python train.py --arch="vit" --activation="gelu_tanh" --residual_init="none" --lr_schedule="cosine"
Rows from block 8 of a small self-supervised image encoder, named by matrix and row number. Rows with one number belong to one neuron. Each number is 128 + 24 x the weight over its row's rms, rounded and kept within 0 to 255. All counts start at 0. Numbers have three digits each. After the name is the row's rms in percent of the matrix's.
After each neuron's rows are labels from the 100 images, of 14976, where the neuron reaches its highest value: "responds to" is what is common among them. Only what is clearly more common there than usual is listed. The data: histories of elementary cellular automata, time running down.
# fc1: MLP up (model.blocks.8.mlp.fc1.weight, 1152x384), inputs 192-383
# fc2: MLP down (model.blocks.8.mlp.fc2.weight, 384x1152, transposed), outputs 192-383

fc1.434 111:126157127099121116159154097166137157168110131146116132107107151078150131159145158096174141106133141124131108153154122111184105095133120127117124141105170102107151073133162129134152143135111109070121138114131156144088140157141137129143162086116099145118069113127109134143137115109117130103156078111090166140117103115139097129142118181197143146146132101097114145100110113129134121141151148132174098119119126132147091114137123103174121108135126109126132131101138145116117122149104120119091128103137134131139143144125129081106143120133103095141120112099142138135123138145148088111
fc2.434 123:131124114146169118157135122121128151150143136092130110152153112160144152116124133110085156150112130144157138135140116152087141066118106173133173140149112189136123140131090110147140113114169111186102133104155138134147105108140156111112122140130102115107162140118133133139143113129150116143129183130131133105090152143121142131102131126061145117141081075141150126126166107132126129135102140102139144184134110132090127127112131139129106168084126126104180167107160106113128136142190103152114099120154107074117107131091140142098136116118130092139142129148100124157165138152113166120
responds to: large cells; 000 turns on

fc1.87 096:141132131115181135138125140118128136122093140138072057107123119125116124130098123134139142144111130155127102109153120142115173137097117125141190154116129117150128145138100164128169170093135101177096146108177117107123161113124109119151107120147121111159115104143140152104127102109153154139106157118126114113127132103113110112136071140135128074144088104129193131194107104068145104124087113143122115134127108111162135117143139144110136133127044178152120125131157104101150155135141135117164127130123122075142163141158133149139117118132210171119148089160098160141135156156120091086
fc2.87 112:075137112114101131111116129107102085092125140139152125162139149112134130167146155167141148077148135130128132122082143103182070146132161127117086135140133124134160154105121089175096112112100130131118153121105112117158111124107162129127178143110127149123130124159132149092146120185115101099146096125105132154144143119133113170144149142120171142104164115094096119088119139177135172153166154123118101115153118109132132135090166139098135104139108077150119092117103165113166112115097117132139134120109164163126072109140138111094086096107140142130077161119171084137139138138114130166
responds to: 110 turns on; 111 turns on

fc1.274 081:129120114067120136129118113112131149126165150137132101143119141095158137102151137091141130190122114150101081137133099138124101146112105110122151117131108093090111088158137160109151062111164113133082149122155128170120171126113141159141121070141099137143152105117117135112088107124135150101116119101148142144118115146132122148166101139137111149097123105091131115105120120096117094130155140159158157167137128094144168152129119153148127110124058113192139090144123162126072152145111110112110114146092140130134077109123139151085125089102211115129158133113161129111115129124165109098
fc2.274 081:148117141116133138123108129103143116136172141151131126113152117071137126092118174157157163095162154090110148132107115111129107124115133169090100150139137139138133130087166127139090121152112123128139131088135171141135131142093120121114111175157123112091092136114158169145122152145138098107139140131087153098087122115091122132108124093112149121110153116078201139134098122150140142119114133152089107164139121148182116099109111173116132163099130126148147151105083170049115089103155143158128151130123148097129160143117111102147131098096177141130144095102108122131124079144134155095
responds to: 010 turns on

fc1.40 093:134116170054169108146157089119107095110140123127107127116129100083138153090130110161139174171105151094145157134151132132083178135125133144141114170146142105136154095112114133140114118134131124096161147150115117106133179143109132133118132095109141095121117170122143139143139110085118114100139143119139099145136091083107096150127161160077152148151144117129141120106100150122162160127138099175129148113114198169149121156093118153171142101094096117104134153097127146145086157115138166123091113114131148141152131151122134123103111120157142175139132152105129141117138120090130138118
fc2.40 094:111137094142150150092150169138126142135124106138136144126126079150119104132102143154096094115124095141093086142106101127149072080137157154161091111100134123112122124157142126106085121158141161165095114177149109120115120135096122131125128150100129141126072118132111113095105142163130182139103124126142167106130155167126165125120108146161136156092150138128153145133141146118067122100133144105132116142127077102031134107175146107139138149163128132178103122150101111160119128150079109147161170135130139153119168116153115084153148150129154107114156114147176162089164154113095091118
responds to: 011 turns on; 110 turns on; 111 turns on

fc1.391 285:153123162117152138095138105091130103120151131113164150114138129121142112140108102104168096123143154110111107140132117174124073106110113150132123129139127063138115105117137195127095090113157137119110145079135143137176149163105120140109128092106159099141090123144130119122124148145124098098113136124135085148106128131128120086127106100090142147108129128111153123094120108148112158143152110152121129145105140114161173153130127118201123141132057125172156103111111167145127160136090139106130142106054136091061116115131126137121140143132181110110119132159123162124151123138129159058
fc2.391 275:115132129100136132114128157140154124160190108136120118121130129132088149101165147130141108122095132119101148103127146123158128153102140082151080119114126107150113116109173136147125086140136118174117099116137109134085146139094095134127140105145091157161137110107122137115138148115112140147090128103082141137091111138133126153119135164148127149147116125131122176134104170100140101108113105119118099115144119109156195109142117173154125112145082113175115135162137126095132135095121119131140115155122142130165147144093130157125106135137126137150105137096146153134107106138116154115
responds to: 101 turns on

fc1.487 131:122107122160185161081128155139115116134172141117120122115139137097136180121130142116111123116112118091134127149154113135118121112131130170116120113116134133083129045170087111108081075114131126084138127069126119092130104100156112141125124142117127113136127161123136138133124129115129156073133139087122101128102103096132111115143139146133128103106093105139061139144145149119160117151146154097126149113122096128156120118138143118084162135099087118169119129088157136128133109138162116133145146114162137134163159163145149131094149100122135096113121128118137109118127124139148096116
fc2.487 137:174119086118102063143116144191118160154198160143147120127123180133102181108118101129161111148131109113116139115080146128070165122173120100125173156087118108114143128099164139119158137119129118086113120065132089155178135151118153121159102134134113132096126116152142100166154094101140122095127128118122130162151082124176134135158134149124111143127137170153130137140142108101081154127123125148143124140136160093142118114110104132133122098167133120156111092101129136161095122141131112129123131138114081146103104090105123158130152145102076081128123086142116119147104142147110131149
responds to: 010 turns on

fc1.610 009:114105091102103121191172128109115136079126117135079124154112139089133116150130131145108134109097132127123148140130130098096170108124127167114121125109118119117142079094144100131167138119145173111123156152132082103148139103085153107150120126102173120128184107109104153116137114148126126109101044136119128114129138146100095118117136165158125135154122136119052122141126134127143160144157159145152129105116137123156092109152169103089142106124118134089118177094156177121125112149143164143138112117145150141108104132155135080139127133158122127097144094089088103129125162147118133092
fc2.610 014:108116118145133091159116138131130139128049134129123119134103123151110130124133120122089140117120121149152135126125103099127171147141131124142181124131145148099134209167098066131180190126104130141148126197130102111128099085172138135155129154153124124095145135137128114128157116166150149178131099133156155122146139135156139162124110104121124096138137156132136085143149131103138097105124140093129129131126150161150086152146153091085116082115187160072137137120118081146172104125142132140129145131152119156140120141124131113137129133102095165127125113127119089118151147097127119150
responds to: 111 turns on; 110 turns on; 011 turns on

fc1.367 192:146097120084082141174126117137129137138150165150172108122112136104108145115129128095128112119153119145064110105124098137108144112146130093132094129142141120149130134134146130119114104133133137139118084129143159132109193093173117160173129100093096153122051110146120095118111104135122138140122171087130094137169142115134142130134104149104136112104162123144189142093183114146091132138106127182145135114107097121158180126139118151176110155148039110171111127129072145144115138139127126130133134123091153133104127125109120127165134131106183107107144127124131102148118126117151128140
fc2.367 186:131151144110158116065133149104115091135137105134131140120084156094170114100130143146172128128151121120129124139126153125146136127081100182146097075151141099147140084136140174113130094126140105133143145116119151148099113175078142121131117123151140095159150150113143159123123189153116113100149111184126142131127102149118110118131153115137095133145111168074110146126080120135133108097152137122134085177116136106142120089081100087126110104088148114169104140143176137126115123077107150091147104101157140118171141161122084138093146102150131068170128195116086157145094114143124177139
responds to: large cells

fc1.653 093:137119123129145137164124100179128145114104106127109111115097122094161093118126117072116113115127107173157155147117099169098131106146123137136166110103162108113118136129126136137084188112120098134104147098144124121124175074126112154157114116141119153120065180120111101101108123135143099107135154124114116154143108141162151105151141143105123090101147119105133127114135120125120117152110130169137155117171091132224137118120134109162123147121126146140157123135113100095097131134104141111129097132125110153142153122123116101144122126157135098126161104105120159143135175129151128105
fc2.653 104:111146100077151132082136119102138115103095155148112139128141174148139117122087093146134109114146111121139093120129164144137103131117119173138118071135126146148151141162129107102138127112128136108139125129098163144107111191133157131142159125112137104120147111159118128186150100113142139149146119106128105106117166127103096127117124152126138134139089156149128141145157096154157115115142148125197121177102138093080104126135132140112089120166119126120147091181122163129236118121155144122163114125166146139116100133111152144099142116119120125133112133108089089124134105147161176164
responds to: large cells; 000 turns on; 111 turns on

fc1.398 184:140111147111110146158144133122135148163152109143122146104134112147167121104139128159133108123123147147119139161140157163137110131147129161122079102089132106088149111166162175125127123101104107097130141086081139137152160120142123116110135127139124118099114116155158149109125112111133138135121095103143166117138098131157096110137115143157117161078125098132132172133095152146144099152140121144113141127136098138145161104139126095152143148138096130139120081167170194106133156132089109128127136141082120172095078112116134110104140089136155152128127126123092186140135170131125171120
fc2.398 183:113150134165117192116112137138138104131133156113168143079141162131158131144086135161140116074177103127124109115097084118160144116108127124098135186132116153136083148140083130088148134148149146138138130109141114126115144123135123103122123090120110101130109133129171134175133159119086107139131123105107091132100125103079143138139143133118178100183132128143142150138138111081098143107123142128140127132117145112203152141107107152108148092127156104137133128133113091073138147113140126129146129143136118091120130110106108140111131112200156108154133091103105069152114075094107148162
responds to: 000 turns on; 111 turns on

fc1.702 208:140109119133142115154104115117148100139236115127121165123137130130148155116116112170131118148133117097130144141121124172148098126143113155130137140116109104100144152122121147127116097143135159121122125117113128165114192150052115129124136145125134118117106112102130108100150101137123135110147103126109155106117139147130149112143150108106136140119137133138186114141166141120125131104100124173119132147120119104192153099114108124189108147117056115137150111156080132150106119127117118161098114127044157152130139093111123133131110096145149121125162156109129165112131159133149157116
fc2.702 198:136136147106104178108168117164151134115090113120132079090133088096078117106108132065116101136112101116130125126125162132153098109143140133121104121133149138152138117167140166161098105149130174136124122187105104121123095139170094142117114121108123128162079142114097149176144154112094155159118157104146085138167149108121113106131158152133106153125152128150080161109125102107121133160137134147154148118123094144118134164155143135144156167115160145145118169165151147163108114096125172140136147098104120077132164115086132140133161146116121101095108151126122156072113104089130118132
responds to: 100 turns on

fc1.449 161:144177118111141151136158159131148142120146135123100087090104085083110108097129174130127115141117130154111132130118153139138096095114153135138084120136100146148128123142156149131159085135107127091132132099152120136134177119097127137129148136111113137126066117158136135103141139115124085104143131149118135130119132127100149122108135120145104059112132098132134139143091143128129107148140123130116123128129100144196127127137109126164146099131067122156126138144129175097118147127182136135147138136131148143116111128090148126145107133097139135108102104087116112120133070136145153146
fc2.449 178:134125112129099129149078115120121131083151145160155149161151186139143151148131097145130140128193125101140123146145140153142131112126104128097159134129075098148135111166136125081094141143173147113144161133105169121158156111119153115140149095115143126128106134112120110131141107120142126111128159118089148160161113134129121110145142139126113158120113129152128122089155148160144099135120139168129127136102103084166109097123160143130103106138103104147138107065135133117124173133095086133091114137147159099124113098125090099115129119134137118172151120126092160174139148146133120122
responds to: 000 turns on; large cells

fc1.476 279:135147142103154157079137151185151142132165133148154147094133145134124153193083135136152133101114149092133146100112147171149148109141095176108107167093131131103140086120152144132115132111104092115131144139110141116139141130142131111103114138102123111101076136114136118134126145109113119168150142063115117138137112110117127118163168158109141135143120090135126148158127067134142093147098142125149105123111143093179155131157101104187113105122104101153150110136105113109093146112100127110128102119107119124098140142113125126141137099150119117134128089145147177128120097119132120073
fc2.476 281:106121090132109110156133097118112113147119192115125151154110110174173091104125101133134115114119130132141095151146113139145105136116204121124126129146101118108117128128113122088088132151162115134100143119148133098118095094106103146151140099144139121143130140139115112079156068086120161095141137190143127122155116118127157146106129118107125173152105101116108162072137175120103157162121158167142162123131128152087119136129157166106155106122088150141126159108163150141150158190125136146118151152099117122148108103131171146111140137133125077116132141152156142133112154122128118171
responds to: 010 turns on; large cells

fc1.639 079:106133103099113106183149097142141114133155146114145126094127124085158114164110137118154158160147132114116096097118108137128113098098121166114103103110123189106114101164114179136102151088123116142103134131127115152140132111137098140078151114114088152119156091122127126101116135162116119134092131138154170129101145136084130140153112164153147126171156140101176126129069147128091118137117120130124083092118120161067169150128140119174114101139067098201134111155141122123089155132150122093135116121094099173140072116076125159111162101142188100104154170112139120157134139142131124128
fc2.639 083:118112142147121131100126172127099127125105116148097142185128097113129097126136114132150099090155128122133148126125127101132123154138155137134116127106129121143188123128114115135098113136124157107095156132132162114117161202101143130107148125136137112133130113143128122189128120096094126113150139135115119127117102096091091137146150127122125135098140129056093154086136164153156161122098138134127120120127135098128110088110102102141150135119139096133158146114078155119147151109096074138148107130103130096150160115154135100110111124132151085140130118119121179122098152145111115087
responds to: 011 turns on; 110 turns on; 111 turns on

fc1.365 271:143129112129171130149141110119125127094180126136164136133142163108152115129082158104158114146109134105140140136129095154168134096125117190140114098106107079095139095160127154113140080113137143154102155115114130135085179100090127127130126124125139139136137108144155089143110100143115135098146113096138080168112167144119106131129136150118143149130138096121163108100142120141136141132135108149139123148118106111201148138131103141122106083133070079140124114127141149108135222141121143124120126159113114147081128136160128141086139103145161111075144147100120140131105108122126134104
fc2.365 254:137145123069131122163118156146155077147135133137098150143106130097168134138122106164123162119119127106168129123135159157131096147163138113109128178100128144158157124133131097113096110154125123095124098148122141133178119176136123097150132101147082116146148119103132169140142155106127145110097169110080135062175084160134111091160106096161092103140146145106099163158145118128146087135125137132123121127102120184128160111109157147150171156121126168164115133134114115103082070129147158148139137124115134119132125113120139097110125105090132072114135139126114163100109160133128144132
responds to: 011 turns on; 111 turns on; 110 turns on

fc1.623 184:156175100078118103113105122093124083126122112140114109132156122092105127118191119115143113159118117099104163129119159162108117085131090107131161151136152091156131118109111176098130145115161127098124144082102109135126147112128135116105139164146143088125139125107108139153112158151143108078093174107112142130098105153149116139139120091066122114085104065154174165164142125133150111129090126168140134128126169133113094112137110135178146182134080129186147152135117105103137148152112128112139114113110116124120106130143141125156140137134133126107131125111132157133117146145165106151
fc2.623 184:123108118122109129110154116121141143114123149145163112127136130106111130107111186150128117109112141115127110127157118093130135144156117129120107090146100142127138115094143050172118150138106131149072111140159155108147129135077110133121131077120094161125093136130101123095105085162103131139142104104136106153123159098122140140134149120151119146107162138135121068109113121152105156135142153122095100141165103121160137105135155160158154106131056102155093134102115186174149140131174089115134169145164182150173131117082141161153085155110126154146124127134139076131159104143125155122
responds to: 010 turns on

fc1.498 168:148126141024175098141132129114136111124143107137152120120142165109139130101123124107132109118156112125132123134113131183154144107167136150108113124120113169152137138148118156102113134123141125127119125085117156183141241130139134122133115116134096162091166102120124097113133100123127139125114112146123135108115125147119103133130102137141127154088137135104223118084118148125145134120142107099102136121117096143121110120115119140225120143124117129159111097122132176103148132142102121097144128106096140113089093104108112162095143126116139115107111147087122173134138124123149190093
fc2.498 183:074116149143145197140111153112134124134169106119114146145159116066124160129168140130113118118130143130173132111119088121078117122106102126142116105133129133117130131104102144171091112152145134148115124101160127102121148144106130111070121129138095126144145133173166158118090145151096142104118193138102128096106101090089133130148123116122147093154155136156107097169096152142121126122082088138129101078144095112242184129086110160100126148128101104141149119122089111089119124129189106137097127147163127112144153122132125158109117128124137148152123122102115136136115107116157136060
responds to: 001 turns on

fc1.448 114:152138127117233169147161118126130118128137138123139099136141143075161137157125124123114119066113119114159160173144095113109111106135125158140125142124153176143148085124108178148100133110123115131119141061147141140149149109109119145072139141096089162117105135105138132138120113115120143150134135154107132095149153145110089120156123174089131106126142105100131152120137133166173131163131095118131112128117130130172173099112109153167124161116067106159139103104121113164140131149135104134084129152124160149104151105093143119088157098127130098115139119137142165120114129140135092114
fc2.448 120:093110103111100128107128144095144151123187110123158154164119126132087127121146084147148113197102140133122114122087134128131135147145130113137131188137108120122133172092120140118118172162164127105129122133125107157066140192160143090158119131144131092157132137148155112153107128085115129097100130154130127122121101136175153122160131154121104129109138105125125125114128108099099155168135166175107127111139118118058123096132156153132182150101089126152136137135134156100120122128133156101160126065187119060131110112148124143140117134125132147141117135135099120096121114116103121167
responds to: 000 turns on; large cells

fc1.322 190:144103147101125168120119114179120142081186112108112104144146129114127099131130113119158106085128129121121125139127148131116107123103121190131067112115129140134155091109136213130136101124107132147094131118143071131119119098085125107147161157099133097112121128104113166130149123143130175068121157088167130130106140152126107098121105116165110131106154154109128136126116120128131135130122089148142123152141139132133169135137118148113113142137076120176120107099165198107144167159158118125171123100109126148110131098125136127122100103139197115122149154124116110117115092121084126115
fc2.322 193:097120123127126105146128115148109101151114117127116143092129125066131153117129089132167131126163102143093125133167122123153157146120136093104118128143164126117147098116082144113159103118141113099179116094128148142144177120173134147138171115112119157145100078140101121209137126109094092125110098079085147149155144148156103157123140105130164102112130127099136170125154146138114126116117123134126100163154162084202150123116153170154168151154115113145140124123117136094139165148133125134141123139110104058160109154131110106121140114111131133149121126131149142085174137155118130140
responds to: 111 turns on; 110 turns on; 011 turns on

fc1.246 122:146126131149114124110139076099123135084206122125107162121153154078140157109137130099122094107109130093126131134137139114102148107117151179156178155115133062131154102128101136121059139149130126142136150098145148121118128141151129147151162108145135084140068134147124117120150074111135157118153127116082113129150138128167126134121132156100133122091165123148161112066145125139155118142151138138118127130106143120189127113132131119151108151102090114140095109140135191123089098134137100142066104122154181157135132118125123105109139127119116124125120150158149112128156128113105115130
fc2.246 132:124129113105079148102148171150116124177166130092164090102160096145132140108075101175123136157086114138132126116143090152161087124135083139137142136118148125126065096150140162111149097131175110131146099172112095165095137126089143095116126151120109145163144125122150152149095131119135179095094133152131146103138109158125161112136083109101115153143112132118111173147108116094072110112134116145144144194166089127065152138164117142140136147162135150113135142118153114123165137146129175109120134147187113091116126126119129115136189117147142109135126091149087158102155125126147126115
responds to: 111 turns on; 000 turns on; large cells

fc1.7 104:135122110093152120154139106098101138119144160128098101131125141055151116089150132097131114136129113141103075161137120086120139136110130144144136139145123074134131082171147176117150132125125126134104141103146125125139193102104141145125130090142108133165084094136130145123106120120136154114130145123138131137124123155090122114157117151154120154107105121121135124145102122098129125127164150158169129135141116118127161155127123163134111147131007118200144138141149145096135176130130122135137166145135116137113141136106139136120140105090220132094153150134130120119141138122112097081
fc2.7 104:142118115139157123103102149125125102165126115155163155130148104130140138134133148161143166151128180158114149128111136160147138129110100167114059154124139158140126153071140088109131122119126107139095155127134115169119130204076138118136126140129138105059131124117177180150122173165130104122124114099085143119104106126135127144124143150100163119100126101098132127108123127175138110108166121148074097140126130137114100096107124142124181159090124083160136138104123144114118120113101134164139112108117140075123120112127126106114102143146198131141146128113132113123151131151101149121
responds to: 011 turns on; 111 turns on; 110 turns on

fc1.196 223:138106109115152132128169136140125123102150164129132161110123155139125137106094169099123126124129123089121091186112145130164111127164132171134075157133140112095150080112116160121149124104138081090128121106130121160128156143107141145113145097145120106107128091131147139159138082147113146175148187130116120118098133090149082122139116155098112127108124106157135137142075094116136124153132143200112143141125125136178186140128137128179146095115066102129111110170158120105141163121105130091102138112134127079113151146126119143118143113116176155104129135093183115128142119123129085110
fc2.196 237:132145123120118140132062109160142098145172141121145094114152152106126149172192148215118147143142139117152179138125135083119104127114146099112076122155082120185103140078118136150084121119115134125121167144138124141163142179134128122107100146111108141167146117142125154117103135137136092148155119098104132145112105171142103144194145139105120146128089129061154103101159141088147098146093120135124131066094107127111135089107151134133152173145132142167123117112109175085069119115156107083084146185138119140099104114129152115127165126135132107135123122132144152152091154155112149119
responds to: large cells

fc1.731 065:127147116075171123173108135106136158119091138127135116109105143120130120165126145102143154136161137107141086156139079166144172102139095129106121109105138136112146126174148112101125056138158150143107106067135158129121177152145158157144159109101090165124142133109112127134117096113149154088136114145144111137113105119119116130162106146114125070112146096120112141126123137104154095126148108158110139125160112133147128095142117112139152110124107095179161122140118113088170168131154127126125124106094165161145097153133109109116124131093120106121110124106132101147090153128170122099
fc2.731 066:149106107125115135114145130141139104110200138142118142158136118128142139102123118103090093095098131123129147125124162118106094147113151151150143093134140120137101133088136114139121166112201098098142116129108142107160144128097132117115090121198118068143110147155126150163125192117090131096138168125155087118158136139161140093114127131165122127162123149117146103147126108154110131126103116109133067185099121171107157103105121125124101112099099141164117134091162131129079075127175145123112097093147110117138145127121164138109113096139093087126154148120110143145095119096126149134
responds to: 010 turns on; large cells

fc1.635 149:115150144100160139142122117092135117136204138125116116146105109061135141091118111102142135170111135095101099078145115147116097158126157165151139157118121117091105102139086089122158063094106123107154132098108141125126161167125142130131116119169124160137156111131137151107163151134134161141131139097135128139143104082113150099130131120087153153109124135124175148123093153116117123119113092191099093145137139143164134120127105139140144133123097116169131159103163106108095109132071157106092144139132128097138171170126127136112116121115156164114163131127126116110106109123167139134
fc2.635 158:138145162140101151140144148127105149115169098090156104130138105153101096173091146121125130117146128127159152139112147124159090119134126093148118150104150150128133101148130196125120092104175145116100140185122098103120114124093086151094103119104113160161088135094135134124103129176104168109121132149106113147119117114135123128153122144173117118154174120092095077117131135121143113114132121098123137111102089125089097126142134150165191172170117112175092131083120136122072126136135113143134135121119115175109149072136114105099165147083141105128132099114157184127135107123096123125
responds to: 001 turns on; 100 turns on

fc1.202 166:166130132090148143152136136142111123102138122122108147123137149162147127163095114123160138106143099140138143115176092117135160154114125161129067144139140067103123161115145179128141131140112153130122148135111140122105165131130130127155149053125134110142075165128084091184104109117107154051117120099115086154122147116120083122158096136120132136137114077118118115097142133159139145134125110146123104112132094121144120099117117165107113134105110140163145117099117158128135190154116159129149154135079120117124160131160118140167139131116175110152170100117120175095122139135186107103
fc2.202 175:149146115105151086126134114156154121140096152122079132125125102137168108102140135134132146121128145115136090139100149133085123108145146144119159131107138173145154089128144051123161105111155085144098104102163112125133147097140125111133089092141095108110129113131105180130170125156147114147142145084152152125123097175089160119138185181132154090129116126160124125188117078115116103126129137123137139178161153151129088169131135100132099156152146092123132115149159116140104106155133112138139083142126123104150110128116178071109073132112117139095138161121148111108154120131134133153
responds to: 110 turns on; 011 turns on; 111 turns on

fc1.486 133:160146128073079147102129143131123106108224125141148152148105128199162143145112128180126095111141107166085134128107088111135148170144140084142121126155121089163126117109123124130117149094124154149130115147137079119122161112116137154112131092123170136157090091136133099151102122127107123117110113140135110113142137126137169105155096102084121167146152152123133134088172154145103125158147117169138138104101121091145150142124114158103095174132099122147144110108080150153105139103081127130115127138075120112105135113129130147178139157140158088174139132109139186124121097118125120156
fc2.486 140:153128115106103098143116114150122077145108147113123134088110100103153127140131129116162126116138121159146098137117136170131140122095132116113098120141119136138124146117155171120152119128112107124173133120148138145103187205141133101110139161152150140116088127092097150114172131116135123127156108106163122138120108165120125117172158118119087125133117102096140148116125069147102152088123159128154176110117178099102138133131085125121108123170137143134127128187156166133143128113087176105144118159128124120126168164118137122125105141124129104085103133116101087095149087157096147150
responds to: 000 turns on; 101 turns on

fc1.294 203:154136134072187165176127125108145140135190128127155123136139138176134155105062124106153107137125133098095136106146151182117115154117147139138105153115142125138124107090112124126123103135162093126126113105114118138140161141097106120135119140132104111126108120134149111154139114120140128109163120102152085129118145086113141131137132126103113129121146087144230133128072148152158107123099111139100137140133134121198132085112113139181112115134094113169134113119134088131084086151118131149114128163061137134155162121151120154122129126127107159130144102137105181120086099108147170095
fc2.294 204:106123137129101172086161145185146136110119130102164165098159137136134128149149131115133167137123139106099154108159123134178110151140133105129185110133116145139080106123112147162110099140118173140135119126130103093133139086172098148123127117132115162172089119128106157065124129166109133084127168123138106168132126094118159077166144142157141124166149095114098129126146108112132147133101094161166152072110112127118131109134142108130178151126120146102110131119150165135123153186169118149131106071099124145121108123154121120115110129099138147127100125123119116123083121140156118128
responds to: 100 turns on; large cells; 001 turns on

fc1.339 008:091112080102111114190159121126122139101115109135105104156132135068129115154135116124100133102065153113120172143141122122109154139152124166105146130111122156100137072111139120139141140128167158135112167151138087116148148110058120110126113140101143139150150128127121147117139109155127139117110079132093130113129160166099081131112130154130122131142113140123078113143142134129151148140127152144147121110139146115147081111140156104064156117113152132132128147102168190133132132145132128138118110109158145141145122132156131100134134133145117124110141108107110122122137157158109103087
fc2.339 013:101122112145121100161105137122138148120069136129098122142116137147100116114129106117101135123116113157154136135135094083121188137140132115141190131137152154115136201146097051150190198131098109149149116172126116123128111087166134110153122141156135122095148139136120109121143107160152143164115109146145158138133117127165135155125110107118123108139141139157142105134140119095139104117136125084113112131130152165139081136157162105078121095109183162073140131122115085128196106120153140131133150136142126145126103136142141118161109154105097201135122104135123083138137143095126115149
responds to: 111 turns on; 110 turns on; 011 turns on

fc1.435 125:140112135090131138191135087105130101129181128122148115122123152079193127143130119103124111132112091115124113103134128094143120134146139131117136148148095161139125060136123156118091128120146136109142117082119118132133224115166133121149126121064122152112131125124120123119113088125113112131155089140140130121139141135095129118156150136125142124157172090092164116119117131123088136155151137139139148140126132132144120150111120131198089135121100142144166123099104113136101107142144149118116148172143152130146090112086112151117129163118092115123097143077133126140133112123156135181
fc2.435 129:116165115135165126095142137119156136143123129120105140150130088112084136137156107151135141139145152157148138134120111202110101114134095118123104107105154165115135160099090126117089117133148116125147139148139163142055113184102152130113124155192126099138102182118162137145111169151136165117122167142135135099115104106157145102146122139140100120087147145134150128074089137161146150120099095158136123091115091092092155091141092117106131139102096131146113154162131113156121135148145120126117078112156112141114197180123099138089140109136153107135167134130095156123116111143095156067
responds to: large cells

fc1.475 168:110127149094136128146128126096119113133189113116105134098129094099137135091088118094084114113181110107168119102126109175089110124147124135117181131118097116135115110132114126146091145123119125154133119077128159143141209142147117136116111126105136183102137127148122092080146091151123082148124150112153090119112116122106109137129121171158160089075123119126152168115114149126113103155124072161125138123115101154180150125109122144138128138123065154145107105116121178126122117125093096114109119117115159121135146130090124122150118106149123116132164102114082111145138122140158167082
fc2.475 175:127124136123139151074151159130141129129132145133132153104127157151092143136145122130125125158122118113144126130095162170102100108100160149133100102085166091148131137155148149104111113139145128137130147163162120097102118132095127131119129129074124132138074138132116107161125158122128157113150140137139130131124123093128144114137106163105129182149164166173068115107104156164131133077146157120147095085106127128100099135135115171156151106157079084141091132197089124185151144105112129130146120101155099155112136122108087138114167137157114107106111172123103139122129087119117164159
responds to: 000 turns on; 100 turns on

fc1.598 090:135116136023158144140109118105132148126173141106109111108127112081122135116128147079174119096107128126132141119139106182130131103108125134156154179159110116145122067123117129086106085129104116151105112132144130127143153152103125149182130086148113142121072110131126105155115164101117131119127108108136110152123148130121114145159122117142153131112143104097163130097112143127122150117150118143124144131140137128140186154109147158147143111137091134150120115078140169103126158137058141126095129149128169114068110140127136130103143141096136111108136115131139138114126110117168192081
fc2.598 086:108168130112169163174122174134135138117208095152189125127126146126149131152148108143166120145100142105152164099101172130105120129121130121133101103133126178099103146097159191157135117133187122158119153073136129115111149108091109111141108149084106139139145111123111135111086098112158135112109134110122148120087128108166151101144097161109123124145151092136142136108145137133121097102115107126146139124118097123140107080107112160103120125116080139143127101153118105113119096117151167170160128084148126111139163125156100134163130149100106172122145123102109132104137070176115098145
responds to: 101 turns on

fc1.483 111:123142142088207156138109100139133160159120145123097106139119131130137110152115115094166127106143124188138132125125086136114130130125090132157136144124132117156121138116149181109126120129152125171096148099170142146106184112119105128159101117135074173123087128119094101144148108132141129120122150092105097122105143110122104122147104142110155053161166093116104121111102140135137122114133092135152131112121107130235163137094117161161115171120075150116119136113107114129112158101157123110164133127060151106094120139086121113114118155107140099122118130121148124129135128133135131115
fc2.483 114:114126104112122134141150144103140119089139101126129115104125165120114125135164144086164120139154117057137121114159172117174128125108143142119141107114115153105138106117120105174119089113161116099126119122105149102137110176109138137094160130086136133184149129158171118099117151106105150154134107151118117148170110148129123125131122152136105122124079145085181122138143127135140130140132157113115111120133119130090128097113135132142122135160078097167120118127126118117159120153105110121091103145153177126179129105126107183112142117099124127126099140106127167128118090165149157134
responds to: large cells; 001 turns on

fc1.659 153:121139130068158129154145122121136134112151134128141137135129135121145109115086154167145119138127141081101113102127129163148125145112129126115110116102138155149119118098099104117146074102166142120128098117151157129084158133116099150131135069097114101138133091134137137092141111110135142075165135138178128137116117123107148152133137150123114128096145110117172120121100117129135144129139097161133107129141085125123137163138139158189089096112104148122108106126155156086124137119090146125134134110103152134105141146135134132104135085111129147104132157118121157116116078136116121128
fc2.659 161:138115121126130117143159125127126147081185100142111142156123160106157133145127092097141153128149118096141167142110127108129142114147150142124118114171102125117132102125139178121134130145095121121150148106142106115180138107152157095131108140118139176143103144117105155128153140149103088125114140086092103136146139126121126093199140112150125127122162102073127120087143121160089110150117080126159151141107135147177166095099088097116097179141082136127139086090107110121108139111155126178133114158098162155127131127151112121131075124124137100118148118112136118125125159135095146110
responds to: large cells